config = dict(
    encoder_arch='swin',
    model="model that answers yes/no questions on an image's attributes",
    dataset='patchworks of several textures',
    train_examples=145000,
    image_size=64,
    crop_scale_min=1,
    horizontal_flip=True,
    color_jitter=0.1,
    questions_per_image=4,
    encoder_norm='layernorm',
    encoder_norm_position='pre',
    encoder_activation='swiglu',
    encoder_mlp_ratio=2,
    encoder_head_dim=32,
    encoder_fused_qkv=False,
    encoder_bias='qkv',
    encoder_qk_norm=False,
    encoder_layer_scale_init=0.01,
    encoder_parallel_block=True,
    encoder_inner_norm=False,
    encoder_patch_size=[4, 4],
    encoder_conv_stem=False,
    encoder_depths=[3, 6, 6],
    encoder_widths=[64, 128, 256],
    fusion='prefix',
    fusion_encoder_width=320,
    fusion_encoder_layers=6,
    fusion_encoder_norm='layernorm',
    fusion_encoder_norm_position='pre',
    fusion_encoder_activation='gelu_tanh',
    fusion_encoder_mlp_ratio=6,
    fusion_encoder_head_dim=32,
    fusion_encoder_fused_qkv=True,
    fusion_encoder_bias='none',
    fusion_encoder_qk_norm=True,
    fusion_encoder_layer_scale_init=0.1,
    fusion_encoder_parallel_block=True,
    fusion_encoder_inner_norm=False,
    fusion_encoder_drop_path=0.05,
    fusion_encoder_positions='learned',
    fusion_encoder_connector='mlp',
    init='kaiming_normal',
    residual_init='scaled_by_depth',
    optimizer='muon',
    muon_scale='match_rms_adamw',
    lr=0.0074,
    momentum=0.95,
    nesterov=True,
    orthogonalizer='polar_express',
    adamw_lr_other_params=0.001,
    steps=5300,
    batch_size=64,
    epochs=2.3,
    lr_schedule='linear',
    final_lr_fraction=0,
    warmup_steps=260,
    weight_decay=0.03,
    adamw_weight_decay_other_params=0,
)
Rows from block 9 of the image encoder, named by matrix and row number. Rows with one number belong to one attention dimension. Each number is 500 + 40 x the weight over its row's rms, rounded and kept within 0 to 999. All counts start at 0. Numbers have three digits each. After the name is the row's rms in percent of the matrix's.
# v: window attention value (encoder.blocks.9.attn.v.weight, 256x256), inputs 0-127
# proj: window attention output (encoder.blocks.9.attn.proj.weight, 256x256, transposed), outputs 0-127
v.114 098:449448466500496586516512546497532486529479510558593474493479540550437539485522565495511539536455487523487472501545472575522437469461418500511428538514476481491517486463422426548508616564536427509506535533516507563497508445573487473475534504550485565533510509478557507542477493451503437479528435543452422545482545541479523438525503494514470463513510490481516493528553434530485469486474
v.115 102:542519477489539543535450549499432555474544548548452486495453461537489519496543489548499510495404539429476542466546561547498498510487494476534513434522497514458504513498506441499463465554488487536470498514487507461477554553526460530466467501391513545508503522516473526410503496495532501543529507529571519469484523471552402495460548539524439495491434514433470577536531504470443504605567
v.116 101:534549512459480464513502486493507561582470533413487456508502543473491502467461492531544380440438511508464478431516483537500501516492465414519517541505533545498434447446485568499462504545465523475572468438461532539447536520541504478545490474471571478511411488440499490466510429490472576507494491522542552493491536520570495569513476474569448493483343481536469502484508534565486508509522
v.117 097:498517535527454414476525529509540456528477477482517537481487454420563465462492516534564490544543530500568487480517454501545418503423484518497447494488520472461436542486492453492474507555517479467530471417507469525537501537488558494522475456538565455499525534467524507491478559507529534585420499473467462597478469479477567466434512490489483484561512535528506554516476519462543526533502
v.118 092:450439506528506520509505459402516521541504600394512486478429461514458491540555512459537426519464494496507516469519556537521507453539483491529420420556554512516495523457449454491447506483491479482478484476477433540486499503435489532498574474482452435474495581532482488472493467471439505541531629547556447494481493480450508512513519473517466465524561448555485488494470478448572490487521
v.119 094:575532495521507543488535493471499460474540485531542520470498443540545496494494521476488596449534483467490475563534473520520574528500495506502551486515464528501412513483457544500510456537562605433551446444551468524511561555521431565382495386444472480557525423522531473500524494501554525495456517516580487554444536495454537480410468436539524509465495472536519581495508449431529500515557
v.120 094:462474495477550493468482535463402503467602530524538521521470485514518437537548510551411496482492601512511466531502490484420540483490524599471548499479542446540487512494472476498442420575455470441483467463522521526546498476451539469459520533496530540520525446555381499501521497460519516499519578487495543453467461519496506522449545502516513434483472439533481438555490448569501469510530
v.121 096:534548510492498599484532491455516524550589518462489491484491484520510450469460508520499502510485490510534534492515515479545498461512465599502513517531584388476500434512492497501470462498518478466573521504429484462465515480468490475513460501473499425485514630497485499509503452494516540509480609486522577507463503552478503503452546537469434465494479421462490578489467500544476436463480
v.122 104:553466481517555522449494472479562498566486531508446535521495469518469560545539524504511479502570512497476540537425490519458486515453508552480436549575481542571498451527495486430522471473514523498477493481436440471504493599476471503447515522514478510500504450487476559508503428492495474529529512508498484532497506504547489471537538447544460528573408512543495541513614505480514528476472
v.123 100:492507522555434426465498554527493510498506510493502468491538543519440448441464483474478512555415538453492515513441498514507600543572462482475468563549423489513493419501518492531500508516525525427520449513497514485538475558503459522480460516470406476470486528526527495486455538499449433532427458496454541503498465518507514482451545491489483593516528456534491472495539479414522490440481
v.124 099:541452456455501548464479483498530550529416531574450521510473471493545575552567450549518434447466495532511549427480517465430517468484524483627521493499522608543437510546508565460515497532488508540518462521466513501486504396442434484473476440452501465450510525461534489509512545497455586543538534527465526535483505513434545441559468517513444495463465437548499527490446467529607510447534
v.125 103:530532510473492425540439501546555551473451511469524501549534502613510553443481475510517453505521475479505434512433509432489449501489546422533481512499467499480519508516516475503516609477514498589521500550441539435525496513449470532580511530464507505462507499478483490564520505518435477484489422519516542467493595536370509504486468510504456508500491578490544473532404509522537519524481
v.126 098:498508562499523491511488605529498429561491528469540501425516469576545501489536535497498467500474505538440495492451545529443524437494485513538523447477502519423440429476513559508547557533447521519570512487569469493493569526461422521483510513460462415461515458531497552451490475408563530564477455522509483557479564500524455428439523461494487514451475514505494532425519535505551435489578
v.127 100:459483523523541472528470498457477493474492522561510477456441542511527472447549466469589484459502505478533511532463483546560466521507500490480514424480524517511570504470494391516545500460540498515422540503524464461490476493510524507499501490547485499501503524572510435605524485527452519626475473452481424511545483515465517403535586520461473551535577572519503563471527437479524449464540
v.128 097:513543476503467468454552462444479537504492456575513548537467510500458471516448454472469504557473598580604484517544408519488579402455544493492547501474486562510503447497499491530480493543558436471495548516511489464488504443450421540540465498410480512507531518469500485439471512563486527500417459539488466461461505545469572509574446543582528502423409548475481499490502449491488540477522
v.129 102:482520497494420546459497482395434518465519601491498569598502490456533482486523536531425504432465509583524472460506414466506490516538549565468475478509517483453494496475540592445519530530493450427461429563542468505511522500439539511517483548532481564462486490492479519469525511527462477423542489466577499440483491566495511459533521502441492461494477517576556523487541431521509505538543
v.130 097:513492535523490555386582519544451509481507541501530482477525516483504447544493548580495464501444528510488569517486508534470549509502519477431394497515459554466504462501471480450551580470496512477468544568487460529484526445521568446433495503491470527535560570490465497497502517512440456520494506455560483541442475520443597489488541431532533448537481468509449511476550493531480453552517
v.131 103:458479519526551500519463472467498527468453578499526517427513505474537397526498510544542534488529530478549439451468426490592462516475405462538554521441525522510550551551451528478503479564484518565542502499521468486505483543407510534525500543520482522464504542484615472516487552511513505533396528502562567499480420514496551509400508561418545562461515504530427441552555518457457478508513
v.132 095:521489489546509556540470469556515467466489503478470564493503490503510465522538545552485506549443464538482443489491547498487454520517491508526500531522514513468579434427453513469529516591492522440582491491486557553486543461509503530494497476515490483447469584551578462555461496441480535460463495473504620569526447482517540565516446489509521538518481481553467456500487511489526521466528
v.133 097:589468491468503440529403492463453522516576519505454513446559455451512461500489500473542520458448504483491510442506503523532499483439521447497567416431490535525564497458485574473466536537482449437501487535462493483584463517522550522457480488532569511517470530442500452433556471525491530497473491548498521471501623553464481473460535479456468510518640518459453518474485503534525443456521
v.134 097:455515480412463547512503526517463529497517571510442471557531502550540481547479496529482477517480501501495512490542523521535538590479515511557533447542508456515501465423508549459466435552527446538506540506502441529482540487491461502489535435568502465507506514542496481462491544504476563523473537485506428499519486502513500426539447503509513477459431536430571554486460518572445500559487
v.135 096:511555541484449517530555413488486534565503574542530475490509468535501516512490482461444437482484487538484535518528445495468527539477538522481519503487447493477431513522474524499442569538455527512500506517539459473520479507451546476515534509501466445467501474531456532498468419540367511478530486541544505487434517574516529574556496512544486494510560502468422494447513509480486503499498
proj.114 103:483532474486509492468458465421528496480509555463523523464502499525575476499431486481455568502553476472562518438433480543532460482559523462480512522486449534537482486490556442576454531474528481461449454559505529457445433506495475574456495474438577526521455497442519569509457472499467570520512531546570529469425406523503547490504434519557415472545495454541482551421501556503525514471472
proj.115 104:484407468560500542409474577508504541471494436493460550473478532558528527526567520486482485544528533404525416491577494497484456518532444460504514523470522522519494474456419431463501497509530504525573433492437526453484538467462500458465525466516510462445486503497563440521451517355428463492505455534415609532503557543539530493502466471453532499534579440476536525521491495514568531431466
proj.116 101:447457409527484474533564563532465525451447581521510485505603528584527472455509493520489473535431487514495473488499475435500508463472448495530553467534462530524531517435460470502505495592597483515491486570503506471476486563558497435562486500462487545511494547449475530482506440484511455505517484485488585490488546563512488398523553500600479493450484496555526484535491473501428570501476
proj.117 095:521522480535543516495431445549543529470486524484494487621528470464514490550486519496502453549549460624480540489496471504509528449457522531535515512481432486585551574482512413424539543455588531480499477507466453411479493433452540431556464445445515397522508479522458451483507469488479506489497508498572507509426460502532559396610497473485533490467502561502542490465514545482524462452520
proj.118 100:504425399438445535529466457526533441499534468561460462451591463490430510473493487533454465497543534550499434498593465506488453521517456548477529521504468532477539490571511528463464440541420543524517496483503493467521519593529513489486522490585461446469513443493520433516467535571500441514477467452482564483533487522492485490465435548526495505440408521483508561442480543508424534437524
proj.119 094:468477504424456485498517554490509555466513533560469500462518546477441541512579491524510510503437592532505433558503474501529547504539469457506510483495482474541531595493514472478438584492437447442516493538493496428459496516537472476474438473542436498503458466454498541496442503532527550487450458498547436500461482585553488511560507559537542468391415428498539531473504531396510498506479
proj.120 092:524467582475487544431547531489485592448513463452541482505518504502523466530526528527468513538478522515476554460554577541564541423509478497537468450547569526536492501476448512462519486538423534500472530454455488587590414554465500562500492551537452525423559520555502456489439504446526524491508533512494526466476502481424467473520505482524485592543498481486450393480423537527485553418472
proj.121 101:518433568465550489550555539584524500444529501481482534491529413533499399466559593574473489431477510558487494492500506510507451434489480568558447504465469481444466496522518516552421510499558520518519471511528486520500518500445559429514488534534519507507490452539477480469475556488478491511494503551462530501586503505516576382452494491492511478481576465499504490539487513589466585431462
proj.122 105:483563603585533491416455575464442474492468511544462483474576524512596445549471534495449434506505499502563491565534472477483484432504433469517481521567486506428484478507537444591490517423572598505519536519483503585520551485569546451459469454569531501528465535501535504507562490476537509463489505465503517554477490509477535492445535525467530488458534429495514534444478467562518569468520
proj.123 100:519455480580508479453490527414528480458555390454460563461617483448554450459527521521537505500534537534507572490510495493421448555506464511408465507502458556492419472485496523567452624545513479488488578527541538482552466537533545550572488546476464570423527516534545481506485480509520527515523417464594532524549482442479485518463476478514401458401460509452483535501550510546488475526523
proj.124 105:504507521462467468531600546408466468492497542491503502424509505502421454563494515458561483519544471480562450501522547465502521591481541514501545496474575566517612459512461528444569528512442425549462520490470563476548504476509484536489513528517518409480511451542474509469477497431494472473463524543504465478451530535495471449458540523512523444474501568509487493468490425420473531503502
proj.125 101:537445471462483456542554409483502524511539509555473497490514453553396535521469461566575480490481536439525457500486498535476453503522462541413514471558546442556602473442559556518510509494588523441497560463499495501443564448464506566490492523550568438474472510476477510457474550532483562494447494468476448440516493504504522530478564563470464440481496525529464537509501502554526435544543
proj.126 094:520479498475476516494535534519521472531507453500519507445478562570485546585449571500521540490537614534578439540510525520521468461512573467455552528466506497505490525466481524477490499506496466514439506450491444498469526453507494496477492533508453557515491499505435481469446541524532494574496500553533548493502485467545557578558478538531532546413480454514493533504557479463549501548509
proj.127 093:525509540540470486479477474503497409501535443490529469497460521489504518506596477492503540488517474487505519457511591448496446530495463464437516491429505570507602479535544501465508509493515554453554546532492546471412475502518483515468528490594482433476508506423492524499371494510504469520462458536533495572519586496511440437596492561493544513539424531543524538551481489442516451467495
proj.128 093:499497469506451529485503500524450440528489450479465473470543477562562501503485505464444448560478524454490516454531515578449459516460536522469554520484502501559495522518467459540483411518551528524529510471470534512569459494563498540508436515469493546557517464488498507576457549550525520486483524529592456543478511468442546526559471519507491526524535458390498517571511482484466525513495
proj.129 104:554491501497562582504510462484477503542507560485501525474490469427419451554508428609468555560494480515501463483535482513518512536499444515412491482459491509508571562499521496498430480534437459499523470587507470559476535542476474536486466506503503437498440438489484467485508449460526447398490486552521504530430488445498555487539461509437479543580521421494526576469515513457508491563498
proj.130 096:475503530432498503537500470522476571439466517475490450522583458570506454437480440476531491499480458567531464498452443456543539504534426474557448564426537478488455544466484445534514454430541624425492523463500552536548493522465440446502535479466545558457450472532499463495461534510463513516504553532472437524494498491438505567445519523440564514556439447498387395506480510527495440500435
proj.131 102:449505502469462481504458504525522474559470534474457534544504491504508473502606511531501506465550522458500489495529521506424454531479554467443444485543486453498448479517465485507450477448434461516563514524442462450465519497498475420466444565445477467468500500542512529455493454479506489454448524506419454451476458499453440535526520488416525442464486461442426478428491511418488418473449
proj.132 112:517430491429447496540556425504453447481556509538492563508510482425489520536576583468500539495492456501519468527531538482470522542414481449574533514552490467540466482594528540538546592441486567435523517453489544450495439519461486513529468480516525440543510488507512542571453509484482445502436493454462492478508533508436463495554507511443503509588465409545463505516544528534468482505499
proj.133 095:511464522473464550490542520539493552509510540418531507505505552464516398492463534444552529463518491534421544472499500551415468503483481484523457511525431464536546518443452466531481483526446505501470497419469470462439474477542502494521577504476411479556441461529572502498558473567519574505547499466501525528464518545476441459459448484449492475579486541529471501572533597483513517454432
proj.134 095:439501584550413524468523458554514515473525504475529520499440538515552487520470436533527464424518523440479563466490550452598498520570487536513542486549539506554557502488528516523459462489465481486520548507477499565437531517511504503505519495464416517496420467513464485466515527506496531479508492532535566541487561456515464431540511485498500499450517479469460479509552517563514493427535
proj.135 093:496465479529487540457551535456441567512503544485526528389511488476457511503467523518570619478470538465491522483524480449544531482553467581561512445532499440520530536498482538555500447478527530582608484457523574482441490548502545545566559489457543530519463469538524513426492462548506523571490490468510563497482502551501455564479576546555458486494538470495483415449470482497438458549505